From a checkpoint of a small audio frame classifier.
Model: 2.12M parameters, norm rmsnorm, activation relu, width 192.
Training: soap at rate 0.0034, 17100 steps, batches of 64, held-out accuracy 99%.
Data: trained on single English nouns, adjectives and verbs, spoken by a formant synthesiser in many voices, 78125 training examples, 14.0 epochs.
Rows from block 3 of a small audio frame classifier, named by matrix and row number. Rows with one number belong to one neuron. Each number is 128 + 32 x the weight over its row's rms, rounded and kept within 0 to 255. All counts start at 0. Numbers have three digits each.
After each neuron's rows are labels from the 100 clips, of 14976, where the neuron reaches its highest value: "responds to" is what is common among them; "lies over" is the class under the peak. Only what is clearly more common there than usual is listed. The data: single English nouns, adjectives and verbs, spoken by a formant synthesiser in many voices. In brackets: how many of the 100.
# fc1: MLP up (model.blocks.3.mlp.fc1.weight, 576x192), inputs 96-191
# fc2: MLP down (model.blocks.3.mlp.fc2.weight, 192x576, transposed), outputs 96-191

fc1.318:107183152137134165146167132191157096151138107119127095143174161162128088155135100093196027123102132070105198145124131175164170125216162140138161121105203164121205123105083128132159172139163217156117092092121115130095098096103155135098080130103148113125103113130143112129126169135177120164
fc2.318:095151130113105137097139153106075139116122114134147113153208072102063078148075101106156122135146121046105114082089194113175121090110083081176205092090182128132134119099160168114148134155133137163069138137087086112098117154113144125161107087134139117107160152103154211111159111118090108110
responds to: /ɹ/ (80); /ɔ/ (65)
lies over: /ɹ/ (79)

fc1.448:104105113221115102083121184174104138141185143174144103164149157123150105202136162108136137182148111197121123089128087131203109137149115137126162102155143139129149160161110186138160201125085151116126099147083091057096120086084083126097099133132118107104103153137117116117124098062108125172
fc2.448:094110096147129097185132125121117143153074069103114078169067174149134091205118130135110128152140137148089125142147115108120149151166127062066196130178149073141174125116149159166120109172151108135176128102115117122094177091103095163132088142144148101129120067110135163133123154152110080136
responds to: /oʊ/ (74); /z/ (73); /tʃ/ (73); word: chose (72)
lies over: /oʊ/ (74)

fc1.160:079120091118160092125113172093096116083121135127100134105138132125147119105113124124112087154200104147126141143135094094135149147085069158112187135141109106166082060144102116120115119157113130141098162066154203106133147124139147083119132145136133182167117095122174177152166129076088116086
fc2.160:062133193153173075128076115098131122143169109148132088101104153099157118120158078143098178105119167063155145103155154112139147125142144093175139164153105130099175150117195165134150126088143115146122168178165147115097099094111124138115043182144151130044123188102169172064089114104099124117
responds to: /ɹ/ (56); /ɝ/ (33); clipping (25)
lies over: /ɝ/ (29)

fc1.506:102150095099094165132145112111147083158122086074131150082170181156133086108099152121052098126132189087119143110048126110135121087143120205132093070164126136097108064125107111148096121117098064116151121129140129125175123138126075148133073131150124156057113124163087105154132093114129106152
fc2.506:182125089081105109157144177116133093116130140076152093150172137119136162093182040100089091125099129129076087119141119121143118180149119144149132040180123142158074080184118144093167061130088133095099104126138111028100125149127124145137095126084122121180099132083121140087145200101131151167
responds to: /ɹ/ (78); /n/ (72); /i/ (50); /g/ (38)
lies over: /i/ (50)

fc1.517:210187089085133095142115134063068160072152133172120167125115106165078183117075116091106113127126108161123119147160140093137134102179200080127108183148127093163121122102094149109126172139149121107124096100159069089131141094116087141137146131162094128123112133154188150099089121195108111102
fc2.517:152116096161173087121185111156096134129150132096135136138123182140112129120220074160160107153106149145152134143137107123108134102104173134157143113094117128164129146140133132100146143092123124121118152124129116087072152102143136137082097163176181055130114153139128095097096167144118052161
responds to: /b/ (77)
lies over: /b/ (35)

fc1.63:127144142092096154165117107155144063163121119082174141104157162119150169122080218166064117077121119108143096141137157104146129175176148136152078140144112121094066124108177131194117132175077103102160086122142127191145138150141106133177173071130157143121134146140135135173162141127133104143
fc2.63:106097165127128134134152148152113111139149123079078116105181096153146172115136101079108121168135092136134137112142166116147142160173194159106127095196100110121171111127137168095137118132116041088158142162142074081153124144148120104123128145127104179154098138123114075125185146126138141113
responds to: /ɪ/ (39); /dʒ/ (34); /ʃ/ (28); /p/ (26)
lies over: /dʒ/ (30)

fc1.246:159084177150152119117138104123135148177151141128062161135140157165177142118099157151126184094143167081107142126140124156140078094107135172153073109037099137134141176139173097153147153160158198111096098092159120085094105099118100092126071152136154092091149116138134084142166172110177142141
fc2.246:104158175154130103144100134107157112096164107139100122086098162161109125103155088162137095123113143160153100162156169053101143136140060182123104114071098096135138077101145156167183125106174092176130076117126116165182144070108105064088198153190130126111145129124145138105160071119131184168
responds to: /d/ (56); /ɔ/ (35)
lies over: /ɔ/ (34)

fc1.398:078164076126111120120131125128127105141137080081129182150131164138136118083182081133175105072095142150084115110155121163109158098089112132116122081165148156148069132093117097171131123093091211130111168084091135139115132132165119137108097099118183108129126136132110099149116090158108113160
fc2.398:137145145135090130114118152094153175165178169123149138135104095149126088100128108087111131190107162150173145133132114152155089123132149150132080141187141106138106148180095071133111145121183110147177126069183119115145138194129093178088157099134119174109116160104120095145195058101152167143
responds to: reverberation (74); /oʊ/ (34)
lies over: /oʊ/ (28)

fc1.99:114147125188143148119121141175082134088098115140090149123153152114115189120087162107168085129077177147118136114098125144184091118140137114096128171131133172132125155095104087109166137142137158134202141088141126117116135166164177095111107104151186089124166143152130157130089116102120096110
fc2.99:084075124164083112145114089083115114070149157123129144208131146113111120100111100120136110164102111105134089136127176099129090076088109117132141101141116155147134109097107129172134123132086083123137185173120091077069126155048089122090133100127148068148100120158169132146136160141167101156
responds to: /d/ (77); reverberation (73); /oʊ/ (41); /ɑ/ (33)
lies over: /l/ (39)

fc1.141:115146152099171134146124092138108212076152099159134157180197149137138113138092136041175126120145138114245121133155062167147073109121121132156183078090092115094098126163118137080118169102117159182101191167117137151104085112135129137120080160152105175160092152058123132103107112109122133131
fc2.141:108165107132139146076098185137097165132170146091078127106114160162118014134157127141077108144113128160141118101112120133173138104074107087139205081152138115093059144100124143116128105134091120168125196157099139149146160068156147173151174068123081227157122108102125165173122111126145124130
responds to: /eɪ/ (94); /t/ (77); /n/ (53); /s/ (53)
lies over: /eɪ/ (94)

fc1.314:075098128086187085191110151151159156069166127074132144122155137092110089093101149129128201105038141137179106134153121101152098036107123074150144106138138155109118141179103119103146154092101150123164148190139175155071144129102157147133179107176105166142144121096135139153166160117118172122
fc2.314:116153143137118154080124192161160091138141158164160143100144157184064100072122119173102103146120165158118130151083090137140155110123113106073158145121100111097082145077142152149139094112108124114116121165071168185038134143127129131090139119137144165184161161164095121156132121189143147100
responds to: /eɪ/ (98); /t/ (92); /n/ (61); /s/ (59)
lies over: /eɪ/ (98)

fc1.267:107148087107126198122080149090134109129116095161163139092117109132151090093126116128193101093142102108120177161096131142110111115138116117123125156145074154127114109117159129169106127071162157100117125105124142132116161119069116155177184133178082158137115136107126133136110110123088140186
fc2.267:165110086076114140123164112140132141143071115092168172123164142098122114085117177082069163142099127118111174120139119138079088091138183223080107116143170122148077173103159101138100119111107094101178136185162158148112189107121120161140094089150174125162145137139116145126123181197112130110
responds to: reverberation (79); /l/ (67); /k/ (50); /ɑ/ (36)
lies over: /l/ (57)

fc1.428:127167160098039109133120109142145145122087161142111137120063102199175138145068130110174128098133131158081168188126127112119093153156103092169134116105189146174114134109159147133068173096079153158119120194157061158203081124075185142170174103176182107119122140182097106139102176100125119114
fc2.428:116097151109099143141148115143133138082160094138103150091100123011100153127046099156172151084146087134155107127166117125138131116136165083140106105109202047198111166125150095139120135140164123138139150116132088157130131121139118121148044152079110087185167101130055077098146093087106157134
responds to: /s/ (56); /ɔ/ (43)
lies over: /ɔ/ (41)

fc1.354:112150191169080135103059119161174117159141110111128180110148172146095066117135164080085154131103120078154123165088126117177163137151202114119100130139157090152117150110175121172140146087151076124066127145066128109147189086117193133097144105091160163096132115150151162090085147118091084118
fc2.354:062137194178096108159159184071141173147169109147100152126118153146120120135127075174057124165084100093139108144122159135084104145149135128147048133078117117154125124138142102103101119103179135123081126115117085197137058126168072119178097211051114116111094118123162146148117108143175139095
responds to: /aʊ/ (87); /s/ (53); /m/ (32); word: mouse (30)
lies over: /aʊ/ (87)

fc1.284:132120118141100130182112132149138154137170098124127164146143138181164113110097102154156112056083099133120120071140144134126077125126094090185119118193151097134105138135164153085126109053197210113178173149133137105132116118076118118179102210189112169169186120151131176093112094090125167158
fc2.284:108195127155111167073136133137137154177141108159118163102124096087170148121084110152143113146141109168130151109145154077101192177142064127175088161114140097197114159091070098114130195190152135103176183091148145137104167127051133164174093133098110170156105135132102124134118087140127131154
responds to: /d/ (52); /b/ (34)
lies over: /ɪ/ (28)

fc1.480:158123115126103122250158121099138160080058176116157107107141114147115141106137056161134187085119093148110127092095123179131116102092076181120152149174109084094124132125152082125103137125143095100110155072146100092110110114138095101112181115151082041132159116064132134167091108118082165218
fc2.480:126136120164119142050117129135167127135126098096132114105119136140146139113151122127126145167167165117171093168152131084117113080162131105074200091150110120066047117106060114163130169167130145140129198101091120134116181169130105159145129147123102108086150115151082131164094090137063160167
responds to: /d/ (65); /eɪ/ (56); /m/ (35); word: made (35)
lies over: /eɪ/ (56)

fc1.7:181128174140148063155116135055178159070107097132155155079134100174120053120087145169076162156107155142103147168143145114103130146118127156138145129098193151135138161165039154160128132187159181099149205137164115132123200106167130091151122133208107166087166156064182124111093141143134119152
fc2.7:095094130143119117139114186084116148128124104136112159095176124051161157139144115103083105127125144151135143106117135124126112169149090096083139136123106137155127101110154119061152112102160126156179103170059158093116052161120143100036129120139103144157148140152156096127133153149234152071
responds to: /ə/ (91); /n/ (69); /eɪ/ (50); /ʃ/ (36)
lies over: /ə/ (91)

fc1.338:101182122144082033130118115107203113128152106111131166083203143148138141137146117146142145127107091025111115135155174093126122068096116123146103112115206141130081111095122127132127125154129194143153164045178117169054151142068088112123130096138161175085159083125101139114082094113129114162
fc2.338:057111148158096089173108155143119121166135110122050118146128208087141141158139115106134188155168154113151091136120177152148056102120147190185141115130073115101113135152143137069184107144156154145139181129124167145138173114065082122145132138135123107218133139092152119142146145131127166126
responds to: /d/ (78); /n/ (53); /aʊ/ (51); /oʊ/ (27)
lies over: /aʊ/ (45)

fc1.178:124160117098205051081189145161121135182120080101112110164175092122099136126114113143144078116079138114166147136162093163140129122133129145111119132164102101127109150038114159224078120121147119157101126139078145089117187130131077173121113134113225150113113091103158115139113134072167096108
fc2.178:172139124091093094155107126105137149150127147103142191127177112205148099087115147118155109153115116160147105122084099114152122179112068116159124146126104141115144116096103135130126105168126132133022081148196177166174078115114091131087090132140069083108118149113178127145113087139114062096
responds to: /h/ (71); mains hum (40)
lies over: silence (97)

fc1.504:064102127170094168146096126161131131103155122127180168100148157111150138113124126106139099065137158153136135090110118133164138187128193136155147101162116104129055098151092156143198144153139115150115104109117134107139087105123126062142158110137164129165103125129169079083109122151101160097
fc2.504:161096113106121071103086097147134160150131090152099137124151167150081129154167123165082062135132169077117065118188141127080130179093096134111143148156171199089168169102176177147118119104103147197109157078127133151184203125146098138116135185128138156140154136117086137180175134052055195104
responds to: /aʊ/ (83); /s/ (51); /h/ (28); /m/ (27)
lies over: /aʊ/ (83)

fc1.9:098103129106136127108117148116107100085124140173141125144159135146131094092130171153160132113132108153169107206120118090141135132085163049136085156160147077109140154177071133134119186161154170105128104140217114125169084162138116198109156054140064196092128087116076130126082107082133095140
fc2.9:110122122095114083119152081169093147129122135178103140131110132077180142118120178127157148179118137129099152120136134143110131120089152147042117095140154157124114145119141045147121090206108141166128105159118135083128145183106106095081151125198155189159139075123135133138105087105107106149
responds to: /d/ (68); reverberation (61); /ɔ/ (52); /g/ (28)
lies over: /ɔ/ (52)

fc1.0:142152203096139135179153064145129125177133143132072162084039158138194112082069199081131135167101192138186176112155085132099177124118150114156116152145169132093131133157208151150088107141100109180119149100115110145108073093107080100090155149108124133101186152096121115159133143109169207244
fc2.0:193156167162147175065118185108088153141107141127163134151143088207130088122126082135127120110150108093103121090154158151126140170117058090135120149116141084127125091153114099111111130109072079141140152144166058182099133098147141121126120123159115142167153105137099134161194104154155140173
responds to: /eɪ/ (65); /m/ (36); word: made (34)
lies over: /eɪ/ (65)

fc1.427:134149149084055136132105167102141117140078147157165099148128135092121119115145164070138132132155146169125105159094164076143174117112097123174144140121073157130096149156108129152072073089108100214142076146178146143143150163093088142089119108173136094126132093134092094142137189136158034140
fc2.427:124081102124113132169105166116106084128176121129118146169081122136116121064149180181202161124139098152085167141115154127086099091133097181135138121153083171110097151103129163096149136173067121179105100151060148156138126081135089175162214114128083173126133139105134157134110133102155111172
responds to: reverberation (93); /t/ (78)
lies over: /t/ (76)

fc1.467:104161172149124157156087147095113076107174140083090144169141166141135184109142118147071114124119185110128105131133111122122137142153124080072071098121105120127168129164129129138132172164055184117130114118132143170140062187079159132093153110088134091165153075188125219079063170236136115138
fc2.467:094195144158188097109112103079090196160106204108139139206157137178153205092152115101102115108117144113112115161145118070144129104142189147088170136150124153144155106105098149111106130111127113092131069132096131145154177116131111124136051138150097129119110142136100099094110116172133057177
responds to: /ɹ/ (82); /ɑ/ (70); /ə/ (63); /m/ (37)
lies over: /d/ (25)

fc1.223:156119154087131157165146093116130175080133125103142152162138098139090134097139131202100185120115124162159085122081119141157114051097138105079157117133230082163122154169127073111122141137153156136192161100134102101171141157127097175121159154165159135132057106098097143097119089137156070163
fc2.223:159130114123146147078114138139160184190157103115108200145127154145140165142111143113206117097138150216146107174107100136111127123051132139092147098132120114111137098135117136122083121151131088130129180068085134107136121148145077112161145116080118178151111125168119119113105122231075059086
responds to: /b/ (36)
lies over: silence (81)

fc1.570:168135175138108118153147110172162140141101145119076152138123132141124148109158096084133117142128126113138129185150154097112138115107109140252088139151127112137154063173158051120109156106126130188097188152131170119123150119168088122098156125134117161080166068083173091167145073118175161134
fc2.570:116110177132106152171088141184109138117129128101121084118124186140110125151161187135144128083113140115092143088126126173150103128127130106156122173112085105167099114122178156144080103117143112092139212090103158128108143115150117151085074086139155081189151144122136184147158142155085192164
responds to: /ɪ/ (75); /ʃ/ (31); word: fish (29); word: sister (27)
lies over: /s/ (40); /f/ (32)

fc1.61:162146140092159158140152144103132132037136065113031137133122108099106155111151208188076116097112161135112093160112114158158151125087198061011121080102123113114093134153138146167138132112138134215095125087105098111136153102106117133144142129124084153119123155099151070141125158161168117146
fc2.61:163128179149188119141100156114156075170189153135128140131143106098099197101142096087112094143156069170075118157154046115111090207187120101121108141094153174184141149096132158117127154182101140095130144109133179126125079136132116178123105097113174151103089181121103143115126149154144164132
responds to: /b/ (64); /t/ (55); /p/ (36); /ɑ/ (35)
lies over: /b/ (39); /p/ (36)

fc1.291:108172131082163116122148111156180099122149083124134109092168180202070175152053160132138130137137067184129145114124120124114090038168171172071170161146095119142137161187163144149066103094137129099148118095097173125137132108115104141107070109153163099137121131112044109142122156128139107039
fc2.291:108098124091155117179144061115155050119094111116140146164152152193138117102100110135161135184142104130157162052142176113139105103180121156073131137147114149112103147135110155183147102176110142113109089051124109116162063093173098147148110152113116091113103152131075149127125115193097089149
responds to: /ɹ/ (49); /ɔ/ (27)
lies over: /ɔ/ (26)

fc1.512:138150142084133154118140150177150157078163075143164118147122151092090118101097137091119157152092124155128106049171089124182167163093119121126023144065136150066155150087129127150143101111156078117139163099137109139057140105103118142102162154187093071161087144117114122105097127121139107156
fc2.512:163102109105137137146122117137078105145116123128092137066093133150112094109105120101089127078128148173134113082133115102099142185120116131120106133080147176130147111142130072136077151094150133157133150105097123118155120214192128172119097118141115128117114138121192121079113056178187053105
responds to: /b/ (50); /oʊ/ (32); /ɑ/ (29); word: robot (27)
lies over: /ɑ/ (29); /ɔ/ (25)

fc1.27:146107195141137157120109164167103146123134076095073129110121143127138127148154127125134086136132157172134130110108076119105073120148108096182140073131116075052116098068082107130094174115155134145104134096150090147111116152104065158048139169126121140144143095132122122212139142153160168097
fc2.27:128159139096143101090157139099156157140096151130128169169223172133107117126131189145155143098133154141153107156110141158147139186106113107129119118186130125090128120127127119119191185080104160156135134148157103075116164106111158169151166137171141106161044108113099130122188102189059190094
responds to: /eɪ/ (83); /s/ (61); /v/ (29); word: vase (29)
lies over: /eɪ/ (83)

fc1.426:120155142108136125143163109058106151117112084125095182090159122114146160126122153083116089164154117220124063082137091110131140097083158147194158107124162061129112113168083164170097109066142081085149097109154108135065152105169143139156085111115154161119084159128114167187108185137143094135
fc2.426:186097108105163173132115111091150132121101119131149122163142099082126130073101138165137163132136133153188127153124171140090147122077169147131101111164125112134075192151105082136110157130107167138139129142131112064099176073126094124113131145077136192121081109156113114137142186088117100107
responds to: /oʊ/ (57); voice: deep voice (54)
lies over: /oʊ/ (54)

fc1.82:114216102131162147129159147128099171141171127082136118131144106098166101112131151117173121089147126172100145104135167144155122106154082116128102168105067092139117096154150067107102134127210103128135170139112092111162142101121180138127179061089120153159127083141114080211113088111185094112
fc2.82:150132175114137101174108190112154112105155118163087101067163124093156107166152130138122105155119169160148103114123140093150133132119081173145208080133176141130105153086107163124132139143213162119133122090163134124125129142146128125123122082078110074143123142148137164121165140175135101084
responds to: /b/ (40); /ɔɪ/ (30); word: boy (29)
lies over: /l/ (31); /ɔɪ/ (29)

fc1.88:070139133197068117129186186135087145170085100099165143129129120135112108084132159125141118148091204136072106144107136147119147122133135201164159138149078173136113144127150113089077193173132114090156110132146108098209113141181150120082157154114158125157152131227129153060105127152090124135
fc2.88:118143139118157156151149145119120002135117138116140175156112125185154061084152090123170065129081150157134120190166173171110083177148132079155150048117054143115157164170145091135088088125110100202112092154180092056154094137119122135097149157142189134093103096116152151175149113110140089117
responds to: reverberation (65); /ʌ/ (43); /dʒ/ (42); /p/ (40)
lies over: /ʌ/ (25)

fc1.380:128131069128157152048084139081099084130148173160138120112160150156150069056133134118111128178154080182134166187140099109179104112134094054078174137155142109148192139126140138157085112125075124075140144131140087076096116199146185172144141126087114146119143114130165063151089072141131104136
fc2.380:179124099147128106170100139137170166160113147142222163123103135113167113045079123129104083128123130081125089115075133161123122126171156180090107161152149150090093100190137100111172112105129099128107115120160150124119206098124098182103128140149054132154143091167137109164141133113103151184
responds to: /eɪ/ (37); /aʊ/ (31); /h/ (31)
lies over: /eɪ/ (37); /h/ (27)

fc1.39:159242085146130112116172089086146073172093155129120164090103143135124133077135124180118156119150151058137126033151142130085154122130085121129093112124130099089107181140084141139059066139109095107058145112130122124121161145113162113169102083108121152138129131120139184152106119151131125193
fc2.39:097117149122104130113148148169130133131164118141062125095112153088131132222109124144169095088108164165114099106155126125137107182146073124156119075078142164082149140161181130145145131188158197060129141128181114134106105117134103140150100143166188104146128153132136112174179106158084161136
responds to: /oʊ/ (89)
lies over: /oʊ/ (88)

fc1.516:104119132173176163102116130111117156110150165136141126099162110140048255105071178161070105107136121175115122132104090145140116131110109130083105083156129145094144164150157104177097131151099132124146146166141136197141132081127067132110140118147133097150110091156154150124154112162141051156
fc2.516:136139112116173083142101125146147130127117087124103107134144172116083245019114089085098236131157073130152150194100167140136106146153137103110124148140167118134131133139138111145127141076133099118101097148121115129133068097106083182113127081148127120120066112132152114131193140128168119186
responds to: reverberation (83); /ɝ/ (73); /f/ (61); /ɛ/ (34)
lies over: /ɛ/ (33); /aʊ/ (25)

fc1.344:136115137136114095115137150106140109109183163140143186170081102165132165143117148140144117096134140140142165151119081146166103164077108139107172135145114098111107159144125150103138159148155094150117087136100125107008101144145164168105174158198093142126115116209122178106147101162065132146
fc2.344:178130150140145131171170069117185102170073109134147138162090086112134174188120113152118147136094127102164122152146194156092137138143074142123146135151159151122088185142132152136175117190090171126180074082107147133141123125142122126105154129118155043099130070120114155104120113121058091051
responds to: /h/ (87); /æ/ (32); word: horse (29); word: hat (26)
lies over: /h/ (86)

fc1.3:139082166119146166129129069111146120148130136165110140137096116097170121102176139095133093213145116138109105154191059095111145165100131189139148089037086086157147150137123139082138121154117162131120094110151147165118144116161075124119120124181201126083160107172113125154108147219130125140
fc2.3:143078130166127142096118119193135132124130080084075161214120120133124141094137089116148133084143103165087134116168103134141109139105188068108128143079157134129144123147140176172135173148172144124107175130079124126131103074090102130093168134123107154157106136104108068159096152179120140119
responds to: /ə/ (69); /t/ (57); /eɪ/ (33); /ʃ/ (29)
lies over: /ʃ/ (28)

fc1.228:155131150135167130061148155126146104090140152122129120140134072077109072170117108113140161171165144111201141121118087145173131140063130105169098071164108147161133119150122115091061111093113096155137103161161115136166130147100085177146153077104164181169133149068153136148066118169155132056
fc2.228:119150119117222048130114162116125103139113114152126166146191107130136089130078140155165109141113143113076109121116082131128088126073108133079084104188026163093133177104132157149114117177110134126145094088137156155123143174128156117114153102126107255119146160184131121146157105124117166109
responds to: /eɪ/ (90); /t/ (74); /s/ (58); /ə/ (43)
lies over: /eɪ/ (90)

fc1.145:103143138094000197014141181100102113095165120113168111171131146173089104185136155145123149126133180158143102167167142135126166129132134152161129097162125125147152105184148094143127137094134164112094058141117129101120122097116098157138147166168153083154118106122108116142176076107082177149
fc2.145:112116119130014104238146061135151105135142089125150118144116120125124102194123107138099145101117140130115147113148142124128112120119123116156116118170133192072107092144143165158162125120139187119159145124051140092093177065145183106084113140097111110125093136131172175144076124128094195146
responds to: /s/ (99); reverberation (63); /eɪ/ (30); /ɔ/ (28)
lies over: silence (70)

fc1.161:147134162094205114111145102133159092162189112128141112176124062094114129162128132164163129112131121076110088095111127107125111197155088131165092109105095157079117138091152055138094123083168082116106131166121105085100114119107120140100117076138162108125127127066118131148135115157175116156
fc2.161:112118178046127143128062136120125127153123085117163099170109127153186124156113160169175116073156159183140112111144146112108086124149080099162048113088135197095109120143147055110074124104142181124155100088089172092167117126113111083122117167146127143147145102114122094106135106113060091166
responds to: /aʊ/ (71); /s/ (65); word: mouse (32); word: house (26)
lies over: /aʊ/ (70)

fc1.474:183165145155140116034080120135159140113086135139129119114141106094205126138107115170070076167186134163120134166179149197113084134158149104149120108169086093121124178154178099089113154066115144111103151141140174057072120078093119145104143141120091147141076108170133146126114106099181104117
fc2.474:174168113155143123185134117070166142094105142160184094132171172133129135098169124098104133084179184127163121102164140149138190082127107150136162160171092099111122058118162125082111130108150186149080095137103217134149121093137100196113139124040138120071089064142136129118114155074112129050
responds to: /h/ (29); /æ/ (29)
lies over: silence (90)

fc1.247:136102113130127095121150127141162169111138144156113170179091176122122133182109091125136137168111152110086150111155137113106124123084139150201130085117159113141109122166112118127124137122123148112138039066088119133145148117168103137144181131104127152111078139108113111135075120130109076125
fc2.247:130103104116148175146127130140150068076108143176061144112110125087140158085197153152140093087132134205154067098113124134107149065181144152150090134142142071132178089124116134132174124112122123111111103106149182197090107123157092086144146084156129148108118150144156137078136115053109106157
responds to: /h/ (83); /æ/ (25)
lies over: silence (70)

fc1.76:079157112107094145186154119067103085167122135068111096132171112068172143170199147153109116102117147066157071094076162114099161216136145186122132131127103134094176161140107123127125117165160104113139098047115121130163170134146143097169162110135225087128103107183099133122131120148163152099
fc2.76:111113097050101071185111085235120184118130159115137130122152120179134138159158153125140148085109141139130112152155131049103088126128118153118131106081136158173063123112079134155115127113117190143088095115117129095106091169148120161152140128107113103089109087100135107216101067150118125140
responds to: /ə/ (78); /t/ (75); /f/ (53); /ɔ/ (49)
lies over: /ɹ/ (48)

fc1.437:122139145124160131176125091122105126088126135119167079131161136149140110126122206088101072122052073129173172169098130144123052158100137156133064102108168125207090090188089153151111141186182106133135142124131093114084129158110114094149105159130150058105094221115137178127072089135180163138
fc2.437:152063088167149144107162108109080097114130112124145121202149062196170110180132102104157084142111156127093071128155145134108140120098134161106182102146172149101137125154151129120120126107130123159152180096114111159175123159135104136124149125145190121152121093108143055153106138176104214129
responds to: /d/ (96); /l/ (56); /oʊ/ (55); /z/ (34)
lies over: /d/ (95)

fc1.206:122162101104087193140120134108130112071125122110097185151137122109104113152154157156075120119111091123035120131126140153117089140093195087159127178116171124150203154111111087147079142101093085107122182141168097116121089123135125116105097098124119113087113164143109077130132127114129150117
fc2.206:091142180133144104107149101163136148128146128114164084166056136153075092192167071133077091108100132169079150149165122152119125121128120174163057125139079079152106167165110100145116131157128193070118144111146132113105113185094119194092090143117143066094148139116087143161137178091156151080
responds to: /b/ (41); /æ/ (31); /g/ (25)
lies over: /b/ (34)

fc1.245:102163113116117132121136182141099129166142092205126103161141084126119098144127132116123076148098144141075139137134076129139112173133138155118079089112109148150074153050136116134090133170201157165082136107102082148115138083135151094182058133099122119087143158093130081144115126146123169076
fc2.245:109119135145139117111099118158118151050136122171194148102079133130121162114127174158126135130114077123139137129106121122092139113154085108105089080133158164169119085126151090113163105110104149104111199172142173072100085082103175123084169116154136109181173086124122069191116127174132162097
responds to: /h/ (42); /ɪ/ (36); word: hill (32)
lies over: /ɪ/ (36)

fc1.552:112163178110113128114096083103139157112067120133161117087169087112136127084131129145092085126131162150122123140114102122143168127167087098119160101168112143130134157144120161118127119088137110169096135148073124136168090156119119133122107130166165085146181133124119122136094180090255098127
fc2.552:125132110145133182130081144108129116167081152157149125113063067124104058067137125121103164113116124178127142111112131075120119132102133163164140131134108118129132103102053139155136146114141112126090131071150147202143099118121123129128119144076100127125146076133155148074143134148061126130
responds to: /h/ (36)
lies over: silence (96)

fc1.32:073098153155159062057191117144165106120146136106135124120162141139151108127096071125117066128140097126177104136126050135155096129052117130162108077122104105134118178137132100112155167144103144096134183137108165144186142096108066173171128057125148152200070163078125062122122149145184119157
fc2.32:176123196132149140122114175108133131149136168101121143176102115109121145128107145163173076123194167145160173139119110095146121137106101126135067070147073113133071107140094100076124148167118162161107115137126130138137104133118156113140087199131125113153130154107118082164193068140141124109
responds to: /eɪ/ (76); /n/ (68); /ə/ (61); /ʃ/ (50)
lies over: /eɪ/ (76)